Weights of a small image captioner: encoder width 256.
Rows from block 3 of the text decoder, named by matrix and row number. Rows with one number belong to one attention dimension. Each number is 128 + 32 x the weight over its row's rms, rounded and kept within 0 to 255. All counts start at 0. Numbers have three digits each. After the name is the row's rms in percent of the matrix's.
# q: attention query (decoder.blocks.3.attn.q.weight, 256x256), inputs 128-255
# k: attention key (decoder.blocks.3.attn.k.weight, 256x256), inputs 128-255
q.125 058:128129141128078132140128127111128107122102132117086166052218115127125152127166143103170132132153160129094117127091122124155124118149150126033131132113088123082221130087147168167133123104135128127119132126153126126143176098091130125131127125135185128139011085127115145136081128171196128126142191132109162126086142082136131128085127129103122134147131114158129127150125133210121128130132
k.125 044:128131120084081125034016159183127132128130174130129125181099132133132139126109094133131143127148127243130133136183134153110127046124044131133127124181129124137052147118108114117102127131147124119132134128127195133125176135131121129128155143127121146109127184121130131123125145107126127164128120130112128132164142126034092114129111145121148090081090123123123083068126115127161128140130
q.126 092:128117112135171114091119128126129163127129104208127109153065148131143105128108108157096125130106061130227152135157126136105092138108115155128052126114148130160106131139059126098060127145125134127131124131113185161094053139195138128125130138119093128088143132161161107025143148105133157129119091124175087145160081149126152101175116127060129126126162143091127146066119098071133125112131
k.126 110:137121151188124187247128097123130122103153128106198129126129080096109200122142102124092128128128130126072137126156124188135144131130149028206147098129121118129131124148137219129255122093126088125135127130141116125117129129125122137144122171126141130176128152131120113144138134156127044201111088180120130132092125103154133128126133113125160132117101133145131128129130129133127098125127
q.127 054:132134095084132117132116103106138136081148120141191111133118148121111137120119127129107137116135127139148135144129125125113125126110134127129128093130145100131135135128112092128144116108123128130126154162133131130120174102117145128110131145133125129124132118127131087142138128128126026131127116103149122225142244122138135112129074068124136110121125255133137149198132126129168103122130
k.127 090:128129114077135128099000102131170129128129101127129106212060158136125162135129074100125128127164126129108139048136157191116110089099071128100128127129096126194046154159127085116126136056165111128176100092104175128000116134129129113102130146129109130111132217129136129124132143114100130145127079166123108133084129128127139126127126149130184123026125157133121127130180126120129087129129
q.128 093:170128123059128146135185092125096128120144121128172057131114129061013141105174126146138192055129123120052128142255157149123129119128131137150138104189114126127086115211025158126130127135128120117157169082127131088130132063130157083061185136128085137134127139129105128122119128169115132125124127123130126134149129142007130121160128129106156127121085148117097078004130128121127204136157
k.128 110:143185166122068134130127106144126140240158134128116127121129090126128146147146137146033128154127125126128114107094129054146104131094137122127135115173118130091134095152148117205095150116124106087129074110129127076119111131131066102079059115139097106121140064124133098124084115163098114121149127124078137041152092174097154128085163149044127133123134129130171131126131219138184173159120
q.129 089:159123062126113131192154096131124120038135140082148125107127141100180130129126116140079143017104127128114118153121100112121187126126149053135095067133128127131138127126124128187134085154114139107129082126092042147190169073125092124136142132123151125187138108130100128137179149137138106130127179127087128129137151092116148176205063081074136103152110128120120122130108131117126140135123
k.129 114:135130125100127143130131122129125132210118093136093126126157136162127129137132145125127129167170086174137125075128142121133079127090147186098142164126100124113129143134132155070110134126125110122117087185124123140123091149250187139125086079131093145136165111118084127111051133135155136121134115102118135131147114151094101122099158168133115145125220131121141125120145151183124170146101
q.130 030:123127134148141126119115146129095128080125134165195104136129127131167128132129126127127123027130153138128133154149186149139137130128156125119121115129132125127124129128127111113130128127125195137129130129126127126127119099124132128132108129108129130127070163133126127127126079132147124129126138115126126124121134129138131133128125082126125091149128129118125148131147122094127128127149
k.130 027:123130139077135130123124248255129157231103105121137153143123126130128129099255126129122122199150107121113128060077119071127092135134091162127127135117126124110126131161129141169130126135123125126127113132123136132107128127111091135117153121141038134129200163127120128089131159126125154090093109124114128130127115171110125146092133172125054137133140128127117095127135133132121133140124
q.131 052:115125100113151124075113128125139164130127083126145107111133124125127125138103156129129119202140115123138164126191128148126117094086132143118155162126124084136091217162045128102127129118082126126129146131088183125112112114135161129080145151133094139078167131115150125116129135124131116127130090128153136158125137128130125094128126171131135195078121222128122139130111106249129115134126
k.131 087:136129118127039128154086130122136129091161124126141120138058153197109236125108000124105128093179135148130130155133113152111127094130100118116109128163128130255133138112137124127133114128236129123135144102128125118128126179141131085144136127127138013132109155138143155136153131161131127163126120099088123144141132096126126124158055131128139097070115132129090126127121125123136111120136
q.132 268:141111086129122127169146130130092138040129132127135134126058140122165166063133029170089112003107131155088140156125145095098120164156132107140095021130124138166132138106091121143144118209160209126164108128162130196165079129126091128151149120100130133176079154173114132173150130118158132156117122114166082119165129139113116216169097071126212000120128131127100104125141116091136177126159
k.132 185:114169129255107134167132138114085129142092098142137133118204126136137110116163144109128131154110125111182123128129144124132124147068190130139168158092128132130119161134136132116125152152101103117130137130026117173125105124151132147137126127125130128124139120113021116117133119116134112137116119130160162131123124110080112122123177147128129255134160201127202115213098126176127152125118
q.133 035:135137117115130130136154125127122130132140139129000126127111166138131197054125128144114132141105122129058123156131128118114108132126128127142134092133131127255134128129123127129151128152132128126101125128132098127013126129134122146128135126133127050132178129132115124129128132123124131130126127109127107129179128142053127131164112077127126092148126127086128034128108163100128153129124
k.133 040:125124126129129131115163133134131133120124124130126145114118125124131134030125124199135089130059125085125151099125126109128127164134121130129128123117121135128123127133127130130181031174093128126127125127129183242119136053124110134122131129128106051132129128132136129131155066096127157129126127120130112129110133151138125210133137090130139134172127128124108125158147123131152124147129
q.134 024:127130130128133127117125128125128131180000040110144130142124131137120133128130123116170129158151129131132129104122129131116149126126128164127130139126135122122121255138139139127129145122132123126129112129136127132123127128116133130125114124126125139126129129102126125107126255136169132122131128127127130124105121150133073127120136180130134138098129127143127138144132131136127121157131
k.134 037:129123134110122128158129129109129168049189160174153121125108129102129130190118133129127132020154123124085113130132129125131130130127145121124125101152142133110151130122128078124153045127133133156147137130215126123130128108125125079131121127148144074135101133149133098133127121231124124134172171128133134123127126083169217125255126113151146095129127127128130133129126137157158117118132
q.135 035:126128161130139123122081000122155102119127129092125120131130129123129128149138255125000126107158140128131130128025132146127000088128138125102126131118129132119129123126054127128120132125143126138127130125128129124120129107132102124131122128118128125115115131130154130127043127128126129131131131130129129125113127124143164123119137126130128127128131128143127132132148129127129125127153
k.135 049:127161129128127129145126092127130131141129055127133125153127165166124129129103110128123106171147134133121129098008128128155046117095105128128116137128131130128000136138121126126131161183127091000128129152125129124088120142124129120124125114173097124170190136129128125120155133131121127129102100122127128129140136153069135129112130137132128147107095129126067131147128128126130135128071
q.136 045:156157141130122168189124130113138140161095098114132120131125117130130134115134115122127128112133123095133129123130200128061136132151097159130146155128135129126130132134144117127108153128154000117149000133114129167067116134132098140130129111136121125153077147123127128135119174130146164106146109126129135129122065162111129132098153249134177147090126132129134095129124134133126125255116
k.136 080:130160091125126127130130127123127160034128155128167087165032129124130147142047076159126128043129132161127129150138134129136143126124138127137081076195183088140127150124088047128134077138129177129175213133159131147140120131102124071099125137127130128164068128136130071144132140135149124183109129118132126164130127083124157128149104121138182043121077151123128125133130107130133106138135
q.137 054:131184132136126128196187126113128132116128131129128121142090216128139128118122112136126132067123130128162129129135151130126129144127121128132165088133165130159124127127014091132083132137140127125149127130117138134129075129127126128144134127110104146127102156173130125135131131107126168128112108127130122131140131134102130131132102127169175090125130135112043123124135126051132133126143
k.137 066:189098129125126141185132105114129133126158135129130136086116131119130146126148124130123124081125152073125167133102255130118140134139114127141145087123084221129133119128132131122213127117164141124134129130155131120130125122138125149174172130120135132171094143159132115156100128138255138136124121131155082129120125127139132122164137128139162111129126127131074125109130129064130155133176
q.138 035:147128127255123128145132138109250134126126127127129127138128166162130130123130126127127131125128125130120128127126131128073129131126119132126141124133129126128127129132128123163122131125134127128128091121145128129127115127124128119129128127128126130133000126128123124105122137131133128126125143129127129127129127154127125128129126131138243129127132127126135129127124131127130127128135
k.138 043:127124120128126126129084130130128126132128138111126131112255125126118117127128132065129125129147128076119077068100112132137162128099129127127127135130127127050141128128172128123128097137119133132032124191140121101155151133127198129127131109131145129142124055124127126126133134228125126053154225117114141089119133106222129115129131130123035132255128096122130134089127173152105129129117
q.139 040:148140131129132129074096129129127127255126127126128131137141128128114126164133129119129130134197123123139127128129138166127128114131116149141129164127132143126129127165145128074128170039133000144127126128131128127127126128145132142129043128128126128062130128125135126128126128122062129127133130131128129128125000142131182114087149131211119166133127127131081120114129129117174125129124
k.139 041:089074126132133108128139130138128130122127130130150123136112144126134126126064126133128128113089128144129167123130092121159129156127089128129093094130170127131126130129123131106130117128071255100131151164077128129136200128047116127130113131116123222182118165133129109157163083129138127128097127134128097130135142124150135151148128098130165117255128126124121146125136074153126099067125
q.140 048:132126127128127128126137127138156125134127130127130129116219126129128109128106137127130134140125120134130127119125100121135129127127133127121126136130107124115138127133150129129130127128116137126106118127153120126132218129126127126129126124135156121123135121102128130128128134128118098128127137132125137129125128120159125127127128129122111136136134120133146255130114129130128126127129
k.140 041:120092139177127128151125134127132087120130152144094120128136123195128097135111130128129128110110150123133128148165127138126180156130128126126130127128128126131128129127131219127159123075124129130127187125077018127143152129129125127160116129102145126123096136122129213129115123130128080126131116127130132164127155048133129127203127125129124115139138127124128129122109128130132127097146
q.141 047:128161128123132130118123130130127127126255126129184128160124130218113127119107077126128128118128127130127131128129128134105000128048114161127128126129131129201119126123128125117112129138130132127127132129127129126126124128135128133062102128127128127126127133185128046135116126125135119128129128127132124142127128123127127127129125128129128126127130127122129123128127098127150124124128
k.141 070:130121159126129133129185159123132137172100107128123138128123128004116129098164126126137100189068125035117225077122127139127199127127117138154149125128123135128102126170128144129134153130058109114128128065113137204095129101125107199114155129127095136136165136027142128109146126127227133127134111144126124157112106130131119137122177150109146190129128130172129122127143108128046123147126
q.142 042:071122197130167106130047168137188131144122124126124126156132123127115131147129121090163049250168133073119132108129157141125136095132154136107123240109125084123087132127131128070108215126122104130122112139115127127079076098172184139094109140124135103062130090056133138093124094128157125118132126102128130123097124137137122102105186179107110207126120127151130183138152124183128126139113
k.142 051:166129093127135143037130139132135139119079087127134255123129122142129125116127114130128148143171130113120141126106098135145147162124128129110016165147131139115211100127130123165112118162050179114101126127149134142131173125043115133130141101137113120145144122129142152148188123151135138072122156117120124135155132126115161161127108010110101142147123072136081129103137135134110129133145
q.143 115:144110132137126129149133125113132096106095156127105124064148129129135129170129148128135135125133154011090134128117106128148188128125163100112134131130121113083154096111131181139255076112126132128110183130156090121132168127112120107255132135137164062135128115000107125129129136161129079131128135139125129163126138107146160124117112120153116137141126177144162143122124129162125126118127
k.143 121:101129113138126134000128124176154119139127121000128129147133131128128100132116128126148141151157056145133034128126132109096080125129127130056131144121112123129184102115136026135000132080146124193118126130129128127123152128128146134128146128135126128082144118121125160120123130114116179116125155127131134107145150129127125125127129128124057136127125132111123119134154166127127130129115
q.144 102:134109124068113128169131080120129129148137129109210131130095119144129131104104111135114117105119127171126128142102126128102121110131066129160132109129046127164128133121100179134131125128119128121123135153118142149129161122122255193145152130127093187134118169137044135133132243127090137135083116129129119146140240118099075129120130114111157108117130139128107102121134158121123155108130
k.144 121:153188132117143130168126139120127104081160144122137102138114193095105143169163162127121175111137164144086117161139136237135122104157255119106127113152134162119155121127172080122165080136126129134150121116173078127165039091145128066081095113131131047125117085155118044126130117170122114130148180057127145096122100124115168139159106122126128124141130116138122165131108129158149168124120
q.145 093:099101106128248121118120104154085141122109109182173130134108128119128107066129096157134124083136129123130171117172145135109140191098131157135144098132127125142097129086097135129129129116086207128140203133245179129121123125090137136126144182072109157115106149190169123147139065070133128127104102150145063134132125122126112126129134020135154126112126138134100113118146000058128108135183
k.145 094:027128149178113057120110154143131170130113128127152127136131130145135102168123118143080068134109103165144128103143120130141134141255104175139130128119089149128114163187122105119127143077110147126129104172060130127119088134116163122052096128130127154118130132121085166137255118132117114149120105141139129133103128124103134126105137163163142138128132155134194125130128129140117067117149
q.146 035:174127128130108126133133126093135130086180172022127074129128217125136139136124125125130160055116147127121067168076129134127127132129133113141129085133129078128129203128129129141124130114131122125113069123197118126161141062110125129131136128151125132127121101113099131130129141124100121131130181137094131133131223122120129128119126127129127095145088128128131105121127170125147130133156
k.146 040:139085131128130124084146123182130163097127123178128133099128120126201129129135164126127126128127076135129167107145128126132130132124140135125120110124131220106122129139128128091131131128136145128140174130126130126117088124100122128129121107131137130128127131149128127129091090130164130119129118126153105127125071171255124106123131133165150134111162129139128123130128091122128125110130
q.147 047:128126096136120126110130134134108126093123137135125138131000126132130122135132126129133125106115144135128127131000148129171134172128132130128122024136155133118126126127130120161121126129126127136131141120129128130176131121100127146137135104070129135134107110143129127145152116152128126122130132099134128127130123124128137131255123108129128040130135126128147130101140131134128196120138
k.147 061:133128126125166129150018116128127129137127121108130135097174112125126129119145149122128126134170098139126122130222168166126126053131163128124138255086118126128139107129200134129139127105155129135127108101162051126129082129247198139128134133131130118095131100127128136101118145129127129134154127133124130132000118128138109071124128130128125132123128129144134107131127148129113128182125
q.148 121:092126166255126153128116163131151114189096131130118168078232065129127122134155157116128133224129131126131135052130092129137228129148121123118124255082105138107157101128185132130130119125126129131122127131127125117118149159126105096158118123125181095129131122096129135138115126131132129085130135167122178091098092114167123106103163146133105214178168060127183155137120128152097071128115
k.148 075:100119112125173083028146136180103108116127175135114065171127136158117126169123132160149120117101143129130054151155127121121123117133132134129135133140196071145124163088039114133046142103118127181128156142135138130146121126140174088108133143123157122067115127129132122129113124053121132122120130124145132122133199146090124120143108107131121085128132125039159140123122130109161122076129
q.149 020:132133129126079133124214128125117127126104122118129146127132132140144163138126130128125133126131117127122124126119129111132130162129127134129160137137134127094176127126117088152131124136139087130119128134159130132132136107126125124134129087138132008167132123132127126130135117156122159129142155127129127126130124143125144178099097149152126125136129136123132110150126136130129134126127
k.149 023:126132150028128127127032084122117131136213130128134119154041134120118149161131123127130118111135130132130129124125150159099127085132104146128182075127071122130130128131108121128123130123207138129133112125129128122119127147141114128088126134130126145129125136120148126116132165122128134131127124125131057130111121132133124121127055175137172078029108128132120128130139130127133125179122
q.150 066:080119217121128121112112130150139124211128125129125162126132136166128122133118134127131090255138129129129128119127113077146129080138146106122067136127093122125129128097145148079128123127104130117019140123116128057125158138096146130124091139129153110000189126114232148035128094132051118129126124131010130129128140106148127098129129129078000142128128083148126130167133123153122125130127
k.150 048:127138118106126127139130080130136071117139190122085127105134128126128130124129127149008162122123185123126122145128138124130126122253145102122096128126131127127127118104117129235144123126133125129126142133255123124158165118128126022139142137128148109131121128157122132128135130120128094143123131126131131137134151255124157237144120069087127076132117091124092131129126131124126172099201
q.151 087:017122144200150083082065151130128130167035081129113128130138123130143112125143130117132068255149119132220166106180124166126150099121097145124132220064126120136107135141149141133080157095132111129148129114024177128103127213129134109123112152112126149058157134087137135058124150101150118036102090132131136148099129129149100107115169174137075171113146123151174160153127106133127098121091
k.151 097:093120128135147127119154144131138132114133131159138134143130112129143094122055124255098133108123104189132145130137090106136117173128110133127096126144164135125129130120144130105131079130110142128136143139125134158203116141155137084133109062105147120129117121255140157163132107137125128111134134126122122082239128126128143131167118102154127100164162070119140139136125126128127124072140
q.152 042:142115128130129091120069153133129134150128112134125144132146126145129113128125133095130138143188126130126124125125121126134131126119124186128234137122126134118122129128145124136118138016129157121128237138223132126114129138097173128117086119125128128126131117130127104131120121130122128124129126130129125129094122128126122128041132130143126142125128117193129132130203127131128064129129
k.152 086:132130149115096165129181114099146053147140156092127126124170128097089127202163141125152129127110150095123078132089129133131117112128118059126133128130125102093165116126130128128128127131128095165110081109136116121130157113129131151134190134140124116122130126094129190126129160133115133122143160128089152081124127115130130126129130131087083130165114103110118180090130174129116190130115
q.153 072:128127093114173124093131128162135112128129137127126193126136082140158032160130189129132135132131132158129123000075126122118124171127157128118127146123178124126132119091118140125120112128047154143123187171130161127140128160096126158115054132115130107131127119162128105066126136127128138129125139133129129122127129098187121102130120038122125151147129128230121123135121133121126137078129
k.153 085:127128130132126135000126088125128122189128126119118130126140128138122120165189129016129130171128138193129125121125113157140125074147044132127128158115139128127133128129137129130037160124123123130124080044056128116126128130127152128128114118133129172115145126099137187123124124120086137089129175128128132126116132126124084127082150155128102142142129116147129129133171129127124128121126
q.154 016:128137129128143117097109182129126114144127127133125122128133124179126108185141169126130128255135131174133129000135150132149128128111155128128130253041144134113132116125132124077132141133124124146128130131139127127126115134139125126121000119126129118123129126133127120122071097127126128126136133129135133127125108132130130125127135123139126255134151122116129143131127127129126135091127
k.154 029:076101120144177122014119124148130131130103110131123165121137128125128114019151092125131120162097119107133151097121117130101129197177128132127121136123112136130113124127127137139073138139120128130111093219118190134127133125126109200132195129117102158128150136126137226125162125052129159126103124135138123128131131157130071177122132123120121161132127128136106125118170104094122127134132
q.155 049:127128139122130128022127130133141130249136124136110114126189126133118081161112159127129128255135126143150124119146129132138128125126110152121116255129166129121129129126134125081080129128110095127122133131108129127126129130128136112085076127131127128072220118129145125122130126132106130125255126121113132128128019152130130111128145173134107191133129195128132157118126125148128126122128
k.155 042:127123121127129128124137115098151087127129152111125127129122098109068127127130121128136124112095201092087127128061127136129132125160084102141087122137108114129128004122127129175128130126128154139121128126136127106155197125120075125142178194128119153128117132115130136126158126124142131133126131143125114126117163131128133127130128124070121121143044101133055128011236131117121129129128
q.156 047:140177125240101142093137125044133161135136101178131128137124121131104130125130131129118142160110121124148129126117132141163126156121118152128127131132130187133134131242135034095127133128116054126126128127119128127103120144145129123079119084146111129156132122143130072217132020127177120092130121102127122169134124138110143132124135157137132135126133129124126121129125128128132123131119
k.156 076:130125125099129111218122127127126129114134134127128112130111014124128131124125120143128128115087119120128129132131096123000122177129132118132152083127101089140128128128063138129124092134147140236127128128130126140138120128150127174137255149104130130125121149127113129131127141123136140130124128146127121175137133127125092120255113109126135111120127145098129123124093123123127127134129
q.157 026:128132124126128127126121129125128127130131126129128125127128128128128128217130131128128128141132128114152128130129127132141125127122134136128129129125134124128124160138128129126255131127094122130128128129125127128097128000143139133110105208130133129128130126120124126129128054125129126127143094112132128130126129129127127127124127128129255132122128134129135138125127128129131123128127
k.157 027:255128127131000168133127128038128004144130126127130131127127115125126129127142073126133125137127130097000128128255129162108129131129118111144135125120126131143129125129128129129127131098176129184127128114127128128129255126140123146131183130102127127122129129105130117127130127128132137130128128248124127128126126132128125128128145184127127128128129125132130128128152131127127127134227
q.158 074:122158238117063158129125127124149124130168126129046115125156124073056123182128186126154131187125128119123089125098142131141123073129128122127129155132121125117138126150128124097128138130120042165121118095093092081096129087135158133122129128182129126119151107095127127123079128129050128128163134119073173109122127127126167077131159243121096137130113136124107119095118133175126144138121
k.158 106:151128125124135101128135125141124165098127127129140148126095129112134138065088123126108127127115120130116170128127126120125131140129136129139124076174125140133109053130104129131140127142127203106139135135204131128130128105044099128117129142101123156182128136152144110134151095129142109176107126138129064127134124131126127145148106038122154127124111137171123121107249076127130128136221
q.159 026:168128128127122127127215123132137130126151150130127108129137127147182117117131149134090161109106128193130128134129123096144130135131135125126124120108139164119128128123123128145129102127060136130084134129132175137146135148098123116126125116132134099125132124132106126130130128124100127145084147140111128129143143109124131148149089126133114255255133000105142125188120129124093131099131
k.159 063:117122120134126123131089114135131083130131165134124082125131134126126127128122126134129159080163153121142120183160127125079132015149125125125224125099118126147127130089136137130121127112197129131128164129106127125128138134174135129169169144125174109088079150123129208127080190094125128137126112141157130132126140114130079100148124129132150099086127136021132127130097129094159128101130
q.160 300:040089122134054129080095116130134110137135094121102129166158127189113105206120192135122139188141073149151058112112128136089057111042131132073122194102186094140147148131122118135102124108132104150130122129093208123077150118133128135047152137178130207112139146126138129050119126083150166129129114122133140128114159123132116073084121145130131138117128168127178149138085172198160071084121
k.160 243:128126173128133062130126168109126128165164197150090162135079133127153126107122090197108121102129127155128127122130124122105169229113127132184128047136088174142124113136129158156130153113127181117127130122075127128173116129126131126128132139015143138089102138210129120097193094137140111186122129118127090128147167128123112133165129089129128088147131037164139138011251130100133125136158
q.161 236:096108124138113181094130123129180096129154121094140132138178072128097084198123174138102127162128116095174082129120006128117088130113060084118092141105196083087122173149120156127128128046126112120110128113118130128123136124128129161139135136143215171138149102044109189062143168125154135103124123131117159141137145118128118091098121142119123138153161138097155127113055129148126123066116
k.161 254:147129186118086119147106190128099124125131132157113165131074127128142173098148089117134119123150156155098171108095143150190153125130127148130068111209128204136102098134196127145128164133128147114130080107147067115130065141123107087120052092114112111126129125134224101133133113121129106128129117081075053124102125158128156148102117126099128127128074090255120127098226109111128131203130
q.162 069:122125101109137139162118121067128158128134083187138130129060129129084128095132126127115124133123123127058155132165130102128109139127063127161170130128100142134127150124082128129129129156139125115182125184122127127113120136157134134180160129126127127143139175129113129117148152128132142129126050128228074126143122131062091128128127129127176115060112226072120096137128096038127132126121
k.162 101:130126010187121237110175081116126137111135078138132129129143121125155103122127143146122130123115148125128174134133126127168127126129150123067134159098141114101119194130118099000134099145101089109255156174175153130126134117127127129129131131128129129242126132150112129131129139134134255022106126130129131128107135127059129128133129125155128148133123127104111107177128127141107128110121
q.163 051:123131095127086134118253123121101149130112119095126131127133135107129130169118121135129127135117108122139129128107105127125123126136128130132128112142171119149128142162060127143128064147138096126124119125132137142201132126128113115125133068133117130130255124128145135139130127133053129125131234130128242134175142138113181143135119181134131121123126130134125117128110129128126183130125
k.163 081:129128129114255127173083154139128124102129180064130129125123134127131171142125127126128126075154140139116104139137127129133173105174131102153132097170099128130174122069197135158167102095166169130116125127161104124210099177131149084127116128129153111067079000128130142128146143143120000161130143132060144128126153104143133124123092103105114054127124116132129131126128173123178127140148
q.164 031:125128099131130139136126132129129126125129080127145171128130129144126127106129122109086124144131134132076132119125128119137134123129129125024116137120119131124129126153134126072136124145117130125130125136136129131133123128165129164130119115137144121131175118146131127135130134174126126126126128114036134128127114111125136134129135124130099134152130112121131118160137164136072130127110
k.164 042:134127127101113129131125140127124109127188138130128085128135125077123129154113139128144147124185149127111127171133127122131130126124136129120128126132119127123133121123131135123123120037131136141125139128151150090065119208127148127121113137122131138117124127127130133126133129130129122140136139157182130131128128114129127112131038128126181128022127123156090130128080126130121128131134
q.165 112:130127099047134114138161123118126138086156139211138088143074159129127128123112131151117131078077126127128212135138131129104103187111131128145159061164142131201108133128060110128135126183130186128255129136131125130132118129129128128132144163110112126130115224181114082130125127113127129174121089128189087124174127125110126133198081102169242091065130148124134112115122090099127131083134
k.165 119:127122113255128201118138125117115122188092112150127181120247092126131097108220130125140127150075159120145145112126128140141135149139139136118131159042118134082130127125134136130131147150092130126116137125076127154127175129127143152163135127120128150162136129121107134129128130125138233090123137127142139130110128127135124122120184137118099235190151093128127124129127124205080146120125
q.166 154:087061128225128161105105148138226069135127136104128130129182075128128129150130129128129125121127135132121060129139103145123156127128128111070126169117129127110149121124173141129128129046101127131112128073130110128136128124132128147126129129104142196140000072043125218125121129125188128120128152128068154112074139124139129080126140118101107124183129106125160200128127153188129130093128
k.166 083:131130130044112113149128084147143159134132131115128123132126123124101127137081130113147118146126103134011187131119128114132124058117120132129161120129130122169134134132099129136118129118149102149180114134119130121061146116125128132089126162175092088126142129115129118127077128125110128159122073135132141118062104123130131150127122184128198124043110187134130129157120018177119115129134
q.167 069:130217134128125188128250128130127128128128127129127157125128125130129124126130138129126130234125129125127128126087128114136117130133106129129128129128131151128130128127128127128126131231127130118128127131127128126119136135124124123148128000132134127186255130129128127129138123137127181124128128130129128127127108130048129131127158137129131130130129126121128000131127128129124177127101
k.167 041:128128121115129130096078163140129129103122128131128130130084128189131126137151127128148137105209173160175129142165127129126162128164058132125133145128127161132169125106129109129123129124196135127129155126127160220153128232128129063129128104124148083128101127128131157153156126129129169127127145129135111128036161032128114131125090128129132095130132116126125128163129128124129127130130
q.168 019:127132138125128128128126127129125126127128130126128125129119128125126132128129128127128129123129130131103126131118136130153127127128139129132036102128000129126128124127129130130151127129126136129123124130147084127126128126130129121129126125127128131128124129129127129130126127122131126129128129128123127129129161135255131128129125121126132119132122125127129128000248132122125131135127
k.168 056:133127152083130114129095128128129099122129173099128118128130127127126130136140129091129134109151131128127109138131130128126133097105140091127129129126134117120143125127128127128131124108191121224128128128142128128136128097134128131132116122141186130107112130127127128127126133131093137156134148164117140234109109127254129126128137128227127117061129172125128128127128129142187126128133
q.169 064:128205128078174074255128130128127169149129130129085118130128200129127128100119128128128130231126128128128130126133229118130095116124141128128128110140091129125092127130087128128126131179129114129129054130130129128130125127165144143114114128126096103109244123154127126126125126124036124129128127127129125127224023160095129132129087127124127150112131126128130120127128126124127154129130
k.169 091:109102173153120128164159134094128127138128148130128134114186102077127128127132143128090129102000128120131137105128094128127129166129125168128139092108122129127128100137126206128131128127104133128115154128069128123174146128128128138172154146040133128128125135127128122127127128228128110134129126169199127131187148127127127119179158129113128146167237101128133163127125128128117135091138
q.170 036:125136139121134132123124133134127117124132118152126123128155130141133118137255176103133130145133127143128131122127201133166134122127137129127119139129123135111132124127132120117134125129129133137128125155147127128126122149122125118137095095127138124127133114137126121124128117137125131122143120119125129121138000127129121134148134120143088133075135121127135135131134127134128116126112
k.170 049:136125085133129128130129127127157135123145130133129099158054128129128066122098118142129129113108130128129184131129128128095134127131124128123128106136132134190114133128009128128125126117143139131196255129131213158127161129121128127130158178117126160194116202172128127161129130129132141152080116136130119172126127110129082154172125089148245117110101129129096128130128073122129102126238
q.171 069:134128123134125129130128124124127127133128129128199129127128127117127130124129124130188129000121130124128181131127205134120156124129129128130137128125122128129128127125128132131125133031130134130127128123119128128128131128133127122130139140078127128129000170129126127128121138120128128141120128130131128131127130123128121124129127129122162127126127128125120123127126127123129131128188
k.171 041:102131127175127129014129127142128129225091126129128130185163146129128124105127128126130124183126103128128121086128128127133125128130128138128125164110143127128125129129125095133127129183110121129127128108052127128120129108132116128122127128128121126127255127117113179127125128114124129127128125129130135127128139130125129131127148237188052175131128130124183128129128129245127128127124
q.172 093:126127159123140129126105144133127183161127150129125180128129128170145127121088151123128124177206127127129129099125130129130127127129128127110074131128125152070127126117162126181127131126070176118106120133231119125124130128127131106126037013169128133127138128128168108126169094126110124089129127124129130128128066137141162128000128128127000139127108126204126128106130163132126118171126
k.172 068:128129132066126121143124132140132129130130180112097114129113096131129130138114129128128123101131128126125062131124126060091129110123123103144127091140127110134191118125118147212104127124211125154122128132129129125127237127126132129168127135132138123109112131125128127127093130130059128181143127143092126129204129124158000124130088130124130079106119128107126135129094128129127124126132
q.173 039:143130126091127123131141124126126131117134140131164125120131085132124127130140129113126140104115129173093123136117162120128129136129147125157128112132128128129129127125123255105133121127128128127127128131129125129155132141124125126135131127124131127129000110255127118128127129126122129255124133130127148131133133129156071133133125122127127120127125126118125122126244128126126129128128
k.173 096:190184128129179129255130127153121150128127067128127128128114215167144196119128100129113128134166127150127128125126162165140103124128127100128075138129086129128062103155145126129129129173129108064112061128155057123109086136169120127127119000173111127142143126157128128128181129127128092128125126077128112128132079165119129140125083147127117129128076129129109118107145152036128154225127
q.174 169:147148067089163123128165103101130126101133130130151017154072160127159129129089114152073136086107102132128121191121138116118070131113122130131134062150147081175123127130023128127128046187128129129143128134129127132172124084142133132128166164130101128125142141180081112126165169125082128195128114098125125133195139126109131141195103101128136084092105199063105112117120107096130218117140
k.174 090:134115132175141117183127130112138161131127116148145193084159126108126136128121143115123097130097153126127189115134128139145143138107168114216126109083128119118137116117144173127206124127000132117129163129129121129130118125130129094100075156107131125128124126132126129128119111145153070145140064136123129130083098123149130113104173100132133201095124124183132166144126120130127126108160
q.175 066:129128130129131125063128131128128125129129135127130122125129127128125127131128128128127129136127119128128128129131128128131131129127129130128150132128133138127128116129128126132128130129125097145032128129154128129134127128132127125128124125127128105000229003127127127000129127128127128130129142129129129128126127255128130129128128128134125130180197128128131131128130127110130128127132
k.175 034:125129133125132126127134138128129129120133113131132128255141129122129124132127155126119133164093120128131132127130127116139132153123173128131121129136133138115128130129181128126116125124121128125081130141255128129128115112122000120129111000126129125127139123133130035130040107041126000113144126123124126104143123132132138136116181110132123179135129127135132131132131129104132124126128
q.176 280:127114057159129115129135138092134101096129128138170096116128131085115126128135121176173118084089214089092135132166128139125215146128128126108097128079124128126121172131127164116149118125130137104152205131127176173127130124121152185182168169070140125196067125124126134144129139137255144127130131129206125173119129107127091129236132121132168113166128128109134129128127110133097143130197
k.176 264:123183126103093128133053141130073164128128105147083128147086196173138167127098120116098129154192086195161130132112122123104025112084121134127125123203135125169120143159156103130120155136158132087128027123108089114127105130180128130027131081173122137111178131132141108132145130116109128130128100060102109096135131151128152095058082127098114112057140144125122114128127140108159129125056
q.177 129:235150126052217059133141127128049151105134135127139087129115198127165197135120127162090114115127130143133145129139179128149122127133160114133120052140140099131102145136096110154126118237083126098138126128127068134211106092151144121105127127128117124126166124181130072121159130107081113136131129120123123130197146139088139143133128122191134113128115132120077124121130125088145168123247
k.177 159:091146172078186112136055177145134123124132143128110128119091163139127212128123129070153143123186131129145130128125139127097129117105096097124096126160097132130129119144156085129098119129254130123119038128115104127128140113166113104081132124127136017109122145124171154129133131097128101132128129119127115128137084122160099064128085162126128091035131178128131117123131140106129082140113